From a checkpoint of a small image flow-matching model.
Training: soap at rate 0.0015, batches of 256.
Data: trained on made-up waving flags, 66.4 epochs.
Rows from block 4 of a small image flow-matching model, named by matrix and row number. Rows with one number belong to one neuron. Each number is 50 + 12 x the weight over its row's rms, rounded and kept within 0 to 99. All counts start at 0.
After each neuron's rows are labels from the 100 images, of 14848 (inputs lightly noised), where the neuron reaches its highest value: "lies over" is the class under the peak. Only what is clearly more common there than usual is listed. The data: made-up waving flags. In brackets: how many of the 100, against the usual share in percent.
# fc1: MLP up (model.blocks.4.mlp.fc1.weight, 1024x256), inputs 64-127
# fc2: MLP down (model.blocks.4.mlp.fc2.weight, 256x1024, transposed), outputs 64-127

fc1.156:87 41 41 60 48 59 31 55 41 56 59 50 44 70 38 51 34 63 51 53 40 50 57 64 55 61 49 51 32 43 53 48 39 56 41 31 27 55 61 61 45 54 45 45 46 40 45 54 45 61 57 56 53 32 32 58 62 22 35 59 49 62 56 40
fc2.156:58 41 56 66 46 47 66 51 13 57 68 53 61 32 30 36 45 56 62 43 53 50 40 60 42 46 37 41 57 44 41 56 56 18 55 72 46 35 51 55 52 53 64 51 31 56 43 27 52 49 55 35 49 46 34 48 27 47 36 34 34 43 55 44
lies over: backdrop (100 vs 53.5)

fc1.265:42 50 55 59 35 45 30 33 34 50 53 52 54 50 57 40 27 74 49 48 31 43 48 36 40 60 67 74 39 46 65 50 40 54 51 36 38 46 56 42 49 55 44 45 39 38 59 64 56 40 43 54 46 52 45 50 55 36 50 54 56 69 45 34
fc2.265:56 26 33 55 55 56 29 47 19 42 58 61 58 54 44 61 42 44 54 51 51 51 58 64 38 59 59 66 44 59 50 37 37 73 46 40 44 41 60 66 25 84 64 68 60 45 38 48 58 66 41 48 46 64 51 53 45 59 80 50 56 40 58 64
lies over: backdrop (84 vs 53.5)

fc1.169:57 55 43 36 42 49 57 32 38 68 29 26 57 23 45 53 57 40 42 47 48 51 58 67 41 48 49 67 59 43 60 45 48 63 71 58 58 64 57 55 54 53 41 40 53 34 58 37 58 50 44 46 47 77 72 40 65 54 49 61 46 51 51 46
fc2.169:59 60 35 70 38 36 46 48 36 26 47 31 57 62 37 57 77 34 59 57 59 47 51 46 41 35 57 39 61 26 52 53 61 46 57 67 61 55 51 30 40 41 22 57 42 67 57 45 43 43 39 24 50 35 56 52 51 70 43 40 36 48 75 39
lies over: emblem (76 vs 1.6)

fc1.244:71 42 46 33 27 47 47 55 70 47 46 52 58 54 55 68 65 31 44 46 52 56 44 53 53 63 50 46 44 54 66 57 44 40 36 46 81 52 54 68 36 58 36 41 51 44 40 60 48 70 44 59 54 32 74 64 54 27 22 61 69 75 44 45
fc2.244:50 57 39 53 68 49 37 66 52 54 55 35 65 49 48 41 80 53 52 75 40 56 67 69 51 59 66 53 53 46 53 43 34 47 49 39 49 79 52 63 56 65 62 58 37 49 41 64 42 20 53 46 48 59 59 30 55 38 32 38 46 53 42 61
lies over: flag (96 vs 44.1)

fc1.734:51 34 55 45 64 59 44 39 63 39 54 43 76 70 64 53 80 60 56 37 68 45 39 64 54 59 49 65 45 51 44 46 60 63 41 69 46 60 49 62 70 54 56 69 57 37 67 44 36 40 42 27 55 47 71 53 70 28 48 40 40 38 50 34
fc2.734:51 62 56 71 43 54 40 53 61 71 65 56 48 52 76 35 75 38 45 58 50 46 55 46 42 62 51 45 55 64 57 36 72 53 37 55 25 55 49 64 81 56 49 30 45 56 64 50 55 54 57 63 51 54 56 62 74 42 67 53 46 54 44 51
lies over: backdrop (81 vs 53.5)

fc1.704:66 44 39 64 70 73 60 37 47 50 36 51 44 49 48 49 60 39 59 68 47 66 51 64 46 38 40 64 50 52 31 56 42 47 36 43 56 52 42 76 43 54 53 67 47 49 60 42 49 38 61 45 73 63 47 65 49 44 33 51 48 35 34 44
fc2.704:68 77 78 67 39 12 18 50 64 72 39 41 46 57 50 46 43 58 57 55 48 62 56 61 48 70 41 36 60 38 75 36 55 51 64 55 51 35 34 53 51 51 54 63 62 58 41 50 41 46 51 68 53 50 50 61 47 60 56 43 60 55 47 58
lies over: backdrop (100 vs 53.5)

fc1.289:43 39 24 42 54 20 55 48 57 46 68 68 24 40 27 38 44 43 63 49 41 52 48 43 48 62 60 33 63 57 50 23 56 65 33 42 60 51 34 35 37 30 54 48 53 37 70 39 86 56 62 46 50 69 54 53 46 64 57 42 69 61 47 56
fc2.289:56 40 25 60 52 59 59 50 57 52 45 56 53 58 50 46 50 41 76 50 54 39 59 64 45 78 48 50 72 62 52 43 70 31 79 67 46 68 44 42 51 54 43 48 39 73 57 48 58 63 35 53 56 33 69 57 37 33 56 40 60 49 76 47
lies over: emblem (60 vs 1.6)

fc1.232:46 53 55 51 40 65 39 44 52 60 52 50 37 29 42 24 58 48 64 62 33 78 47 38 62 62 38 41 67 57 36 51 59 49 51 57 70 43 61 64 49 45 29 44 37 45 42 26 75 16 69 50 63 26 37 44 43 40 41 43 33 38 46 35
fc2.232:53 41 47 59 37 46 41 52 64 50 29 42 46 50 48 59 59 45 46 29 54 63 51 51 45 53 51 25 75 51 28 50 31 31 51 56 63 33 75 44 53 45 51 64 45 61 46 52 69 68 47 68 47 69 42 23 33 38 49 51 67 43 47 65
lies over: flag (89 vs 44.1)

fc1.629:53 76 41 56 45 60 59 73 62 61 59 25 41 66 55 39 50 60 38 50 61 44 45 34 55 42 39 35 56 37 35 75 42 46 41 29 55 55 60 44 50 50 48 57 53 23 65 31 53 56 38 47 38 50 46 43 35 70 53 52 39 43 48 38
fc2.629:49 36 74 06 55 53 60 58 52 45 50 42 62 52 50 52 27 31 62 54 50 34 52 45 39 63 63 52 45 54 41 44 32 53 53 34 38 48 63 62 43 47 64 48 52 51 53 40 32 32 49 51 51 75 60 51 51 79 63 82 75 62 41 43
lies over: emblem (64 vs 1.6)

fc1.585:48 46 69 77 40 53 45 58 28 47 41 78 62 50 46 08 42 53 36 44 42 49 41 47 55 48 43 54 51 36 39 56 45 47 61 59 62 48 64 38 43 39 63 41 26 33 57 52 61 51 49 54 46 61 63 51 61 11 60 57 42 37 49 44
fc2.585:36 72 22 29 63 50 75 52 29 47 44 63 48 58 61 35 37 46 58 45 62 62 59 62 45 50 48 52 54 56 28 57 56 42 64 66 49 58 57 62 55 53 28 47 61 56 66 51 37 57 56 48 51 55 50 56 46 25 50 55 51 52 62 64
lies over: flag (70 vs 44.1)